Weights of a small image classifier.
Model: 13.9M parameters, 24-pixel images, arch perceiver, norm rmsnorm, activation gelu, moe top_k, num experts 8, patch size [2, 2], layers 16, width 192.
Training: 7500 steps, batches of 48, held-out accuracy 73%.
Data: 72500 training examples, 5.0 epochs.
Rows from block 3 of a small image classifier, named by matrix and row number. Rows with one number within an expert belong to one neuron, the router's apart. Each number is 50 + 12 x the weight over its row's rms, rounded and kept within 0 to 99. All counts start at 0.
Before each expert's rows are labels from the 100 images, of 14976, where the router gives the expert most weight on average: "top examples" is what is common among them. Only what is clearly more common there than usual is listed. The data: rendered roads seen from a driver's seat, with toy cars, trees and houses.
# router: router (model.blocks.3.mlp.router.weight, 8x192), inputs 0-95
# up: expert up (model.blocks.3.mlp.up, 8x192x192), inputs 0-95
# down: expert down (model.blocks.3.mlp.down, 8x192x192, transposed), outputs 0-95

# expert 3
top examples: vehicles: zero
router.3:43 55 46 43 46 43 41 56 48 48 54 49 50 54 55 22 57 51 36 41 71 46 68 36 39 45 48 73 50 82 59 77 57 33 60 48 39 29 36 50 42 55 37 51 65 38 54 56 51 49 41 55 46 23 66 50 73 53 62 48 43 55 62 63 51 59 66 31 32 32 45 50 50 73 59 53 72 48 53 46 41 47 28 34 56 54 38 13 62 46 27 57 60 51 49 74
up.7:57 57 54 76 65 78 62 52 55 49 55 50 47 51 44 59 25 42 49 49 50 71 42 51 66 45 34 34 52 40 33 31 13 56 76 47 53 66 50 25 59 39 74 42 39 55 42 38 49 58 57 56 47 74 51 44 51 49 29 52 49 30 49 42 40 42 46 66 56 67 47 44 50 40 54 49 42 36 38 53 68 38 69 48 49 42 45 75 44 45 54 79 33 66 63 42
down.7:58 39 19 52 47 43 27 49 35 42 41 63 56 37 52 41 42 33 47 50 41 29 55 49 55 28 61 57 23 43 54 38 41 63 43 40 53 61 50 61 72 58 57 35 50 63 58 54 48 46 49 62 52 50 55 55 58 48 49 58 61 41 61 48 40 71 36 50 59 47 39 46 38 24 47 44 58 58 31 69 37 70 56 49 53 41 61 51 39 53 71 31 50 43 50 46
up.8:63 48 62 61 87 41 68 39 36 48 39 51 42 55 58 64 47 39 53 50 40 48 52 56 54 42 55 47 59 31 33 46 30 50 62 46 66 59 58 39 40 57 52 39 42 55 58 47 48 65 57 48 55 45 31 25 35 31 33 60 74 64 53 42 38 52 51 69 73 46 38 47 39 34 33 50 27 39 58 70 52 46 77 74 40 52 60 66 52 62 57 64 25 44 45 41
down.8:52 45 46 47 54 59 53 45 35 43 57 68 49 47 45 58 59 17 60 57 31 44 33 47 63 00 52 44 60 41 40 38 36 58 40 46 47 62 62 45 58 50 77 40 44 50 49 56 40 45 48 46 51 56 51 36 57 45 32 52 50 27 53 41 43 55 32 61 65 48 50 49 36 35 42 44 63 44 47 54 58 34 60 75 55 28 52 52 36 56 70 53 47 50 50 43
up.9:55 58 63 56 50 52 53 50 40 45 60 39 31 70 57 59 51 50 59 50 43 43 39 51 69 51 34 34 57 48 37 64 39 40 59 58 42 53 62 51 33 37 45 46 49 56 39 40 41 50 26 31 59 64 54 61 38 41 52 33 63 71 53 38 31 49 41 49 44 33 63 48 63 48 41 62 37 37 53 50 37 37 57 35 32 68 82 61 66 59 25 72 22 41 54 17
down.9:55 50 52 51 57 37 65 42 48 41 31 78 36 29 45 66 61 41 41 32 49 78 52 62 45 47 50 53 65 49 52 63 55 78 49 38 59 49 63 59 55 27 67 57 51 55 59 62 58 46 50 52 45 37 33 56 57 52 35 72 30 52 58 50 51 30 54 45 47 42 44 55 43 41 50 37 73 50 45 65 73 36 51 71 55 66 54 58 44 48 52 37 60 50 39 45
up.10:72 31 66 57 51 48 72 27 56 23 58 46 49 43 45 63 49 37 67 60 44 60 31 52 61 39 54 40 57 52 52 34 51 63 60 55 58 43 55 46 27 61 44 48 50 30 46 29 54 54 53 47 44 73 31 43 45 45 41 37 55 48 31 40 40 61 56 55 68 58 34 67 43 41 36 49 40 47 78 84 51 44 55 64 54 53 65 52 42 50 30 48 44 47 50 57
down.10:49 61 52 60 47 62 34 60 64 34 63 65 58 40 39 65 60 34 46 64 42 41 40 55 38 03 61 43 35 48 51 34 63 61 47 40 42 64 59 55 67 59 75 25 50 50 56 61 48 40 49 48 43 46 46 44 46 45 38 63 64 19 60 65 57 68 32 56 52 37 45 39 46 27 48 56 61 50 49 57 59 57 63 65 55 39 35 42 33 52 78 54 45 64 64 50
up.11:63 38 56 67 64 58 61 62 32 40 60 54 29 50 49 62 65 44 55 57 37 65 40 35 44 44 49 38 67 46 29 46 34 54 62 21 57 58 58 62 53 61 54 38 61 48 50 39 32 75 46 41 54 53 29 48 41 43 39 55 60 63 48 39 32 37 56 72 78 66 60 58 59 39 40 36 29 54 47 68 77 41 70 54 58 48 57 65 59 41 42 58 31 57 53 39
down.11:63 53 49 72 56 58 41 47 48 37 66 66 60 49 52 55 51 31 62 60 49 51 38 52 59 18 48 51 43 38 41 39 34 37 44 33 53 61 53 33 67 52 65 46 49 40 54 62 27 25 57 59 47 45 51 41 57 51 35 64 47 23 48 44 45 61 29 56 59 43 39 48 23 28 59 57 62 48 44 56 49 41 59 66 50 14 48 46 43 62 73 61 53 44 48 38
up.12:55 46 68 47 44 70 56 47 53 41 39 45 60 49 41 57 33 34 53 48 44 56 36 66 54 43 40 42 52 48 44 39 40 79 58 50 57 39 61 33 41 57 42 35 38 28 31 37 47 59 60 49 29 61 38 44 50 37 28 38 53 42 30 40 42 46 34 60 62 43 33 69 46 32 30 42 49 37 65 72 38 43 55 54 68 52 61 68 52 57 54 66 09 44 63 48
down.12:50 64 31 60 49 60 62 55 49 31 65 36 55 41 56 38 71 21 49 57 41 42 48 61 60 13 36 58 60 60 49 49 65 52 46 51 33 52 52 55 55 54 55 44 54 60 70 57 71 46 47 49 48 50 61 33 55 51 49 53 27 44 59 63 23 58 44 55 55 62 53 52 45 28 44 48 58 45 46 49 70 43 61 42 50 40 46 37 53 48 54 62 51 54 76 56
up.13:64 41 64 47 39 71 60 40 46 29 38 51 58 48 42 64 52 41 61 42 51 56 42 58 59 39 41 40 60 45 43 49 54 70 56 54 69 50 53 42 38 58 47 39 51 24 21 45 46 61 62 52 27 55 38 42 44 40 32 42 48 49 37 50 49 45 33 46 71 45 31 62 49 28 48 42 42 33 59 75 54 48 58 45 63 54 65 62 64 50 47 69 23 46 53 32
down.13:43 56 14 60 58 59 48 64 62 61 63 52 65 56 58 41 52 30 47 54 56 35 46 45 47 21 52 49 47 58 58 42 61 71 35 46 50 63 53 54 63 47 66 43 54 52 71 59 41 34 51 52 47 44 46 50 50 52 67 65 50 44 51 63 35 66 47 52 46 60 46 56 44 49 53 58 64 26 49 45 50 74 64 57 51 34 52 38 45 43 73 47 45 59 53 57
up.14:67 43 58 52 35 74 59 59 52 38 53 42 52 61 55 53 62 32 61 41 46 39 33 55 59 50 45 52 46 63 56 60 57 40 40 63 72 50 63 48 47 48 44 54 58 25 36 63 48 68 64 38 35 66 36 37 60 46 29 28 43 55 26 34 39 44 43 48 56 42 36 64 58 35 47 40 40 39 50 64 42 33 71 40 67 73 50 59 60 39 35 65 24 29 75 52
down.14:56 51 25 48 28 39 26 57 59 49 46 58 62 33 55 46 51 45 44 51 49 40 33 58 34 38 44 45 47 44 50 49 45 75 45 49 59 45 52 65 69 69 59 34 56 57 58 66 55 37 64 60 54 29 49 59 50 39 49 58 57 34 49 61 70 57 54 41 58 53 47 48 33 35 39 47 58 61 60 46 64 61 55 34 48 29 50 32 40 43 77 63 47 60 56 56

# expert 2
top examples: dusk
router.2:57 59 31 56 56 51 45 56 60 54 55 43 59 49 59 32 53 51 48 34 71 65 49 35 50 50 48 59 60 79 57 70 54 29 57 49 38 25 40 46 54 48 35 49 56 45 54 54 75 47 48 55 45 50 66 48 62 57 67 37 26 51 58 57 53 34 63 24 37 47 54 54 42 73 54 42 78 51 40 39 57 45 26 38 54 55 31 33 60 41 28 53 54 47 48 76
up.7:61 62 37 46 45 40 41 64 50 62 57 54 47 44 54 62 52 50 35 40 51 49 60 65 57 44 36 55 52 55 37 56 63 67 24 35 60 71 46 57 32 55 54 69 51 49 50 26 53 51 57 47 49 60 29 50 60 37 57 47 55 52 35 51 46 66 53 46 46 70 44 67 56 54 45 29 51 64 69 45 51 81 64 48 58 51 69 40 45 55 48 48 44 51 71 73
down.7:54 55 50 37 50 62 47 72 57 37 34 56 42 59 66 69 42 65 86 39 53 52 35 54 51 42 67 52 72 50 45 45 43 54 40 62 56 31 81 62 60 86 58 49 47 55 46 69 24 53 62 49 49 41 41 49 24 38 56 43 62 49 53 41 29 40 48 51 38 46 53 66 33 35 39 42 51 41 44 58 39 52 61 42 64 62 42 42 37 70 54 46 46 37 45 33
up.8:24 48 49 35 30 70 35 68 68 69 54 64 58 47 34 48 60 53 66 68 47 46 21 44 51 51 62 49 45 45 22 52 54 63 34 33 44 63 63 47 31 48 49 39 52 42 44 44 43 39 52 48 63 38 48 48 52 33 59 59 50 26 38 54 61 65 18 56 49 51 60 36 46 33 38 70 56 49 63 50 34 47 51 70 33 34 54 46 38 64 43 48 62 74 39 37
down.8:71 42 40 68 68 38 55 44 37 40 58 47 24 62 68 34 48 46 53 38 63 80 66 67 69 42 53 53 50 62 46 55 54 46 52 52 72 57 48 37 75 45 42 55 46 53 54 74 61 68 48 51 47 62 49 52 51 67 34 41 62 67 56 43 30 43 55 33 42 60 50 42 31 70 59 34 53 50 25 50 70 58 45 64 52 39 56 43 64 31 37 46 66 38 46 65
up.9:41 50 64 47 46 58 42 50 53 64 47 46 41 46 24 55 39 50 41 50 32 45 26 53 61 47 46 58 43 35 49 43 71 73 43 58 41 46 50 59 47 61 48 42 37 36 49 70 61 48 62 35 53 62 28 32 47 58 40 51 56 62 26 36 76 59 51 69 59 65 46 67 61 30 44 61 49 53 66 59 50 68 67 44 56 57 55 60 35 62 58 45 33 38 56 40
down.9:54 42 44 40 52 41 56 65 57 54 35 56 35 62 79 61 34 42 56 58 67 66 46 75 57 13 43 41 59 56 57 32 31 38 60 57 46 42 50 29 49 70 78 42 54 51 55 68 23 43 60 50 48 51 32 52 47 38 51 55 44 53 48 37 33 49 57 40 47 46 45 54 41 39 31 44 57 45 22 61 26 43 49 55 54 29 47 32 61 76 36 57 47 57 66 59
up.10:52 54 53 72 48 49 32 45 70 38 59 30 62 70 51 54 61 34 43 81 50 76 35 58 53 41 40 37 40 66 50 57 56 47 47 41 46 58 62 36 53 49 40 49 57 52 55 62 51 51 45 50 56 57 63 41 42 64 45 51 37 38 70 54 48 54 58 43 27 52 67 43 31 72 55 65 59 58 39 27 31 63 60 61 32 55 67 42 43 28 39 33 57 54 63 62
down.10:60 38 64 37 47 49 60 44 49 65 54 43 44 39 47 47 39 23 56 52 60 46 50 50 49 02 66 50 42 60 49 52 66 43 43 45 53 46 49 50 55 52 43 43 66 34 50 47 29 49 52 46 42 41 46 41 58 37 49 38 51 56 42 43 45 57 38 45 49 56 46 57 37 70 48 50 56 50 67 52 44 35 61 62 63 58 70 42 62 74 32 38 34 53 61 48
up.11:39 72 41 56 63 59 54 58 47 41 66 35 49 59 28 51 52 37 56 64 37 49 38 77 29 56 43 54 51 22 28 35 44 76 49 32 38 74 74 58 67 74 62 38 46 52 38 37 47 51 65 58 54 59 42 50 46 37 46 51 53 40 35 54 50 65 35 71 39 58 65 61 56 25 40 51 51 54 61 44 48 55 56 54 35 43 52 49 45 53 45 56 28 58 66 54
down.11:72 46 28 46 48 36 50 57 64 52 56 43 54 52 64 42 28 49 39 70 55 57 37 81 81 34 56 59 47 65 81 47 56 48 41 72 57 34 36 52 54 59 52 62 59 41 50 64 22 42 42 51 55 52 54 55 46 49 39 44 36 68 58 42 51 64 45 42 60 61 45 49 49 40 48 57 62 44 63 66 46 35 32 37 71 52 64 26 65 40 48 66 24 36 52 68
up.12:49 57 51 51 34 35 38 48 55 59 41 55 50 35 62 51 37 50 28 48 45 36 45 37 50 53 48 44 43 31 37 39 54 56 39 47 31 63 54 60 50 53 53 31 43 28 29 39 25 27 69 62 37 48 33 46 54 35 49 53 58 39 22 59 36 56 35 53 59 53 19 49 46 22 39 61 43 43 61 51 33 59 56 44 75 33 53 52 45 51 62 49 48 46 69 36
down.12:51 57 39 46 46 44 46 55 46 55 39 56 51 34 75 47 48 41 63 46 51 64 53 85 58 43 50 56 72 44 58 36 47 37 40 55 64 43 56 57 47 71 45 76 63 53 52 87 41 55 47 52 45 33 36 47 51 37 48 34 30 57 41 42 57 46 27 50 47 49 49 54 39 54 37 46 53 52 35 61 37 56 66 60 49 53 70 34 48 54 50 41 17 46 46 54
up.13:47 42 43 48 64 51 44 51 53 71 43 50 50 45 71 59 41 44 49 54 35 53 56 57 51 54 42 48 44 48 45 42 27 58 38 42 37 72 50 51 67 53 62 43 39 43 49 46 28 70 57 53 62 61 50 42 42 62 41 58 62 35 49 66 30 55 49 81 53 36 48 62 47 33 43 52 46 42 50 67 37 70 78 50 51 61 71 59 42 40 51 59 39 45 67 37
down.13:69 52 42 60 34 37 50 64 59 51 48 62 29 49 66 48 52 47 49 56 71 65 33 57 65 34 58 59 48 37 48 32 63 40 31 55 57 39 29 63 58 72 61 48 43 53 64 67 41 34 66 59 43 45 59 66 56 32 53 50 47 70 40 65 68 37 47 53 37 55 51 49 34 53 59 43 58 50 56 42 56 61 58 55 57 53 62 33 45 54 30 46 17 38 65 67
up.14:43 38 58 37 47 67 43 45 60 59 47 61 71 43 34 51 49 57 50 48 48 32 33 60 65 47 44 43 60 31 39 47 44 76 57 60 35 48 65 58 38 53 70 35 38 37 34 33 36 44 51 60 48 46 46 45 58 22 46 33 49 42 37 62 57 46 16 62 74 62 37 60 53 22 25 67 63 37 70 62 46 52 47 38 53 47 66 53 55 63 52 55 33 50 55 29
down.14:76 45 41 58 48 47 74 50 51 34 67 33 29 51 77 43 41 43 61 61 53 75 78 53 48 38 40 49 62 65 58 55 47 41 61 62 64 44 42 35 55 56 41 54 59 48 45 67 35 57 51 45 41 54 50 61 51 71 59 49 28 73 50 34 32 55 59 44 56 58 54 44 33 54 58 36 64 47 30 51 50 44 40 67 62 37 45 30 64 46 29 48 24 36 68 55

# expert 4
top examples: vehicles: two
router.4:71 41 48 62 47 49 44 50 48 52 58 48 52 44 64 33 65 44 42 33 80 48 63 37 51 43 48 66 31 75 48 75 52 42 50 53 49 39 46 48 50 44 41 48 66 57 43 56 60 46 43 48 40 44 64 51 71 65 58 29 37 56 57 73 60 52 68 23 32 55 56 52 45 81 46 40 72 51 31 39 50 49 26 28 54 55 42 29 62 51 28 49 65 46 53 71
up.7:52 48 36 52 44 62 35 41 34 50 61 55 25 35 42 36 50 55 60 55 53 81 43 85 40 44 47 41 50 44 22 45 13 60 39 41 42 69 58 24 64 39 58 28 63 72 53 51 32 33 55 54 71 66 59 48 34 34 36 63 59 42 70 49 47 61 43 61 62 61 61 34 45 31 60 43 40 43 57 32 53 57 51 46 35 39 45 51 36 46 45 51 70 54 40 52
down.7:59 53 62 64 55 74 45 47 50 49 31 71 62 57 30 77 55 46 51 31 59 35 59 42 42 33 28 54 43 36 60 47 52 42 33 61 67 46 50 62 58 58 39 70 70 53 42 51 47 56 68 54 39 67 42 54 56 51 47 50 37 54 61 44 44 26 56 48 73 47 35 50 53 40 66 34 67 64 40 39 56 42 32 69 44 52 74 58 79 74 40 55 46 48 64 48
up.8:43 37 61 71 52 57 38 46 21 61 48 42 35 53 60 36 43 46 57 29 44 50 63 33 39 43 51 43 34 52 25 63 42 68 54 39 36 57 33 43 74 51 50 40 47 52 51 57 40 37 49 59 69 56 66 55 43 29 51 58 69 36 56 32 52 44 56 59 55 42 66 27 34 32 83 56 46 59 27 40 78 41 55 38 46 44 30 48 55 47 55 72 33 60 56 53
down.8:53 50 50 50 31 62 53 59 68 51 36 44 61 72 61 56 43 50 58 51 48 45 42 75 64 35 45 43 61 48 46 51 23 54 47 64 48 53 64 54 33 61 30 71 55 56 20 41 51 46 54 41 40 43 45 43 59 71 44 44 25 44 46 45 71 33 45 37 53 46 45 53 50 50 37 47 56 37 36 57 48 36 35 50 51 55 72 69 55 57 30 58 69 55 30 35
up.9:74 44 52 55 64 41 59 46 40 36 54 55 33 54 51 66 53 41 37 23 42 48 63 52 26 44 60 52 70 43 44 37 54 55 48 52 42 46 47 65 45 51 49 50 50 28 25 61 35 68 51 52 34 53 31 40 63 52 40 55 53 60 38 37 47 59 41 86 50 44 23 63 50 32 46 42 43 40 52 75 52 47 70 41 77 68 36 62 57 58 66 57 27 37 58 38
down.9:51 49 54 65 44 56 37 68 70 38 36 56 40 48 53 62 59 46 68 47 39 42 56 39 35 07 51 41 50 38 36 40 30 50 36 63 42 53 70 53 40 46 39 60 57 69 42 56 50 46 68 45 45 71 55 48 51 67 51 49 28 50 53 42 46 36 51 52 58 59 48 38 35 52 33 48 51 43 11 41 46 37 49 49 47 47 73 58 43 69 33 58 51 43 41 41
up.10:69 32 72 80 55 59 44 53 38 48 38 44 43 66 55 47 43 35 55 50 39 67 41 49 35 33 54 49 41 65 44 60 21 35 59 36 42 49 50 30 56 39 40 49 64 56 55 54 67 59 50 40 43 60 58 30 48 56 24 58 52 64 55 24 62 51 59 70 50 62 38 59 45 52 61 54 47 56 48 47 52 39 73 63 60 56 44 52 39 42 41 58 45 53 60 56
down.10:57 40 46 45 34 49 35 59 33 50 38 68 41 50 60 46 49 14 53 44 39 40 52 24 43 00 72 56 32 25 49 32 41 59 39 53 56 57 48 50 49 50 43 51 53 59 49 50 35 40 57 59 39 56 40 37 59 43 30 53 46 49 51 50 54 50 41 46 44 42 48 52 33 45 52 59 46 46 43 60 56 41 60 43 56 44 70 78 61 56 59 57 60 51 54 44
up.11:52 46 46 43 57 69 52 42 43 45 71 39 29 54 49 51 67 50 78 35 40 64 41 70 66 52 32 41 45 40 37 54 73 60 50 27 37 63 59 49 70 49 55 46 52 50 68 66 48 63 34 45 56 30 51 54 37 36 63 51 53 40 49 48 44 75 38 62 75 59 52 48 47 41 44 48 37 55 41 55 73 54 61 52 47 43 35 47 49 46 38 49 66 48 49 56
down.11:57 50 42 58 60 45 37 61 45 44 44 89 58 47 51 57 37 34 49 23 39 28 66 38 50 20 63 62 36 42 51 55 44 32 41 63 55 41 39 68 38 62 41 57 70 56 32 48 34 42 45 55 42 60 38 43 57 55 49 52 25 41 57 36 55 25 56 42 55 30 47 46 42 45 52 58 70 53 35 59 64 51 43 57 63 63 54 50 64 73 58 57 61 45 47 53
up.12:61 53 55 78 70 70 73 39 22 52 61 33 37 71 58 40 45 48 54 36 55 72 69 56 54 45 31 52 76 42 47 54 36 48 65 43 56 65 40 50 67 53 45 51 57 52 57 46 59 70 55 42 59 47 50 48 59 41 38 62 37 49 53 49 38 17 55 72 46 59 45 33 35 27 70 43 48 31 38 53 77 45 48 42 57 57 26 40 51 44 39 69 42 54 58 48
down.12:47 43 51 52 33 43 43 51 71 33 20 50 53 55 54 42 61 46 65 60 54 32 41 51 73 44 60 57 22 43 54 37 47 51 37 46 49 30 57 62 22 58 48 54 59 44 41 54 35 44 58 56 40 68 62 64 45 49 68 32 19 71 48 35 75 82 36 41 52 39 58 44 46 44 52 48 57 71 71 50 36 55 44 51 46 37 77 47 44 59 40 49 43 41 56 52
up.13:58 53 44 40 64 69 72 27 42 41 53 31 46 24 34 59 58 41 56 60 58 55 47 67 85 42 47 47 59 59 48 45 59 56 46 43 59 55 53 50 38 38 54 32 51 46 52 50 66 55 48 51 54 46 47 52 43 66 36 54 54 59 36 56 37 53 30 35 53 72 37 52 72 35 35 49 38 40 63 61 55 34 64 45 56 44 26 62 56 60 59 58 30 37 41 55
down.13:50 46 37 42 46 38 44 78 43 43 13 73 31 56 46 50 28 42 45 49 23 40 72 28 29 49 44 41 56 59 63 50 54 47 40 65 65 49 56 59 57 48 47 35 45 54 53 59 34 55 49 44 51 50 59 59 52 38 44 42 43 49 45 31 39 38 63 67 46 44 62 50 41 53 62 36 56 46 25 61 72 55 62 47 50 57 60 70 40 53 57 45 61 53 57 36
up.14:45 58 53 52 57 76 45 36 31 65 66 37 43 56 49 49 71 41 65 45 55 68 46 35 29 44 55 53 70 42 25 60 16 64 63 35 44 68 53 52 36 47 46 59 73 45 53 67 54 50 42 48 64 59 49 60 49 37 48 61 46 42 54 42 58 41 45 52 60 58 56 39 48 36 42 61 48 48 38 53 66 48 53 77 36 50 53 39 47 59 41 76 56 64 38 38
down.14:59 53 43 58 54 32 50 39 55 38 54 58 51 46 52 36 56 31 57 26 52 32 51 08 61 23 53 53 42 38 56 32 39 55 38 51 50 54 35 43 52 38 58 69 59 42 55 43 38 32 70 57 43 45 44 45 59 59 34 51 48 38 65 49 46 51 55 44 52 55 42 42 49 50 56 47 71 58 53 68 71 50 42 54 53 45 62 50 72 56 42 41 71 56 42 52

# expert 6
top examples: vehicles: two
router.6:62 43 41 62 26 43 39 47 50 39 50 42 70 58 57 32 59 46 56 28 79 63 58 39 34 44 43 70 44 71 60 78 51 32 41 44 53 36 39 69 55 58 39 45 62 42 44 40 56 53 50 46 41 47 70 46 69 64 58 49 40 59 60 68 51 44 58 25 40 41 44 58 47 67 52 37 70 61 65 43 57 41 31 42 55 52 41 29 53 37 31 58 78 41 44 52
up.7:44 54 76 64 53 41 33 56 59 68 49 70 60 65 69 26 45 39 44 37 56 36 44 57 48 45 54 65 32 68 36 69 32 47 36 59 35 49 53 36 56 49 51 56 59 66 46 64 22 41 48 56 45 43 46 42 74 43 54 61 45 45 49 55 58 26 57 45 50 35 51 48 41 58 54 53 67 38 19 44 38 43 41 64 48 53 64 36 66 52 54 58 58 63 61 52
down.7:49 54 47 55 30 55 18 75 70 50 46 61 74 48 61 31 48 40 53 66 70 49 46 34 11 18 52 70 54 50 43 56 24 49 47 55 55 47 54 64 51 43 58 60 54 47 49 60 40 46 54 51 52 65 39 39 62 54 38 70 72 43 48 37 79 60 65 49 29 50 36 68 47 59 54 57 53 73 40 33 55 77 44 38 45 61 43 52 57 46 34 46 66 56 37 64
up.8:50 64 66 63 60 56 57 33 59 66 64 45 60 35 46 45 34 50 62 43 58 63 52 39 57 46 38 54 59 50 08 62 48 57 63 49 51 73 49 37 70 45 58 49 56 64 47 46 33 58 34 27 59 71 50 47 50 34 62 44 65 39 58 54 38 24 32 56 54 35 44 32 54 27 79 39 57 34 39 42 61 39 54 59 44 53 25 44 42 44 46 56 27 61 65 42
down.8:51 35 35 48 07 50 20 64 42 52 53 55 45 49 48 31 51 51 54 50 55 43 57 58 38 57 35 54 37 42 58 50 47 50 38 38 76 62 54 30 60 46 54 39 63 53 37 73 41 37 50 64 47 64 54 53 60 45 38 55 71 21 49 36 64 90 69 60 33 36 39 50 29 35 54 47 53 46 47 46 36 60 39 51 56 52 52 33 58 39 58 70 73 59 24 51
up.9:43 31 44 33 48 31 40 45 41 48 46 69 44 42 42 44 47 52 61 47 52 37 51 40 27 51 70 53 37 41 41 41 49 56 60 58 41 61 41 74 45 47 67 46 51 30 49 44 39 48 44 60 52 38 43 39 52 18 37 36 71 44 38 44 48 40 64 52 69 34 37 38 60 57 51 60 47 66 50 53 45 53 56 60 72 40 66 62 45 82 62 33 44 56 49 52
down.9:64 55 51 43 50 63 78 62 49 28 35 48 71 62 67 71 67 50 47 29 42 55 66 61 31 43 56 40 80 52 57 58 32 45 58 53 73 38 66 62 45 44 42 54 34 50 34 60 62 77 45 40 55 44 43 54 34 70 68 58 47 65 55 39 55 55 51 45 68 43 57 64 57 33 40 29 40 39 43 50 43 41 53 56 39 76 57 54 59 40 36 56 26 33 41 33
up.10:29 42 52 56 59 48 39 65 38 72 37 54 28 67 48 43 35 43 51 46 54 55 57 55 54 31 49 66 43 47 37 48 27 65 37 65 37 63 50 48 54 58 66 39 48 71 29 45 25 64 65 75 61 60 52 42 46 33 50 56 44 39 35 53 57 40 35 52 52 56 68 47 34 56 65 33 52 43 32 38 60 52 56 51 24 38 59 50 33 51 63 50 39 65 47 17
down.10:40 49 52 38 35 44 30 70 48 62 48 65 87 50 52 35 53 36 33 57 64 43 49 57 22 23 46 58 73 46 51 54 43 56 35 46 41 44 56 70 44 63 46 58 54 40 60 68 42 49 54 65 51 57 32 60 50 42 61 50 68 42 43 56 73 70 44 42 49 52 67 63 37 29 69 44 62 61 54 44 47 66 30 31 54 62 46 61 53 41 48 55 30 48 59 56
up.11:44 28 51 38 36 30 49 66 49 58 52 61 51 61 43 53 28 43 40 44 38 60 71 55 45 50 53 55 50 47 38 43 52 40 45 47 46 62 48 49 66 46 56 32 52 37 28 49 16 51 49 42 39 35 43 43 52 36 48 53 73 49 47 51 48 45 45 58 31 24 36 54 39 45 50 34 58 56 17 47 47 56 50 43 58 64 41 63 60 51 60 43 32 58 75 66
down.11:60 53 42 41 42 66 41 59 75 35 52 46 56 57 56 44 63 54 65 33 66 45 58 44 40 53 52 53 69 51 55 55 30 51 44 57 55 24 54 60 53 60 34 69 49 52 31 74 66 54 47 61 42 61 59 49 46 67 60 53 49 43 66 48 72 52 59 47 56 59 46 45 57 40 61 50 46 38 52 46 45 58 38 40 60 57 65 54 81 56 37 55 66 39 45 30
up.12:40 39 57 57 64 39 50 69 63 57 47 69 65 82 68 37 37 48 35 42 51 44 64 42 36 55 43 65 46 60 45 54 43 24 61 62 42 48 45 49 63 50 54 66 60 55 40 65 35 55 41 52 33 51 46 44 60 52 49 65 52 49 57 58 59 18 56 49 28 40 49 53 23 57 53 43 73 57 27 48 37 51 50 41 69 47 45 40 74 40 56 49 44 68 75 54
down.12:46 45 47 50 38 64 24 58 49 43 39 61 53 49 37 55 58 33 54 51 65 38 41 45 31 55 49 58 48 45 34 56 14 59 43 34 54 50 69 37 38 43 63 48 53 54 48 51 30 45 42 59 63 52 59 36 53 52 37 59 63 41 46 59 77 59 63 39 51 58 60 54 61 58 50 52 53 56 48 39 36 73 42 64 40 53 71 45 47 43 42 49 75 69 28 44
up.13:46 69 52 61 41 38 49 42 64 64 54 38 45 54 45 48 36 49 53 51 39 73 63 38 44 39 43 49 61 55 17 53 49 44 45 47 41 63 43 39 71 45 51 41 45 34 48 48 30 47 31 37 59 56 58 49 47 47 53 28 62 33 57 64 31 53 28 48 38 17 58 38 40 29 79 47 48 36 27 51 36 36 48 73 41 48 64 61 58 36 50 46 30 59 69 41
down.13:57 41 72 67 42 64 36 55 37 50 51 47 51 52 37 38 54 71 55 42 45 28 34 55 55 37 40 54 44 44 58 47 30 69 56 42 49 49 39 37 58 56 42 48 72 49 55 68 58 63 45 54 41 55 59 56 59 25 52 60 66 47 49 43 88 67 47 62 53 43 34 55 27 44 63 41 63 40 49 40 40 35 36 44 46 54 37 53 32 47 41 82 42 61 30 54
up.14:49 52 67 70 43 38 38 65 68 47 46 51 49 61 67 46 31 48 46 49 55 54 41 40 44 38 44 57 47 67 45 51 23 48 37 65 33 63 49 59 75 67 58 38 47 47 32 63 32 52 44 55 50 61 63 39 51 39 43 59 53 59 59 38 68 38 35 54 51 59 40 59 18 64 62 42 54 34 36 49 34 63 55 40 45 60 38 34 52 23 52 55 22 65 71 38
down.14:37 38 58 53 55 49 33 51 57 47 19 46 49 59 78 50 32 28 50 40 76 45 58 51 29 22 58 63 56 58 35 66 42 40 52 36 58 37 78 41 56 32 49 58 55 41 43 52 69 51 58 58 41 61 53 25 67 45 42 49 57 54 47 50 50 31 58 37 43 36 46 59 39 52 63 43 71 62 35 27 42 59 58 45 55 66 52 59 57 42 45 53 56 47 49 46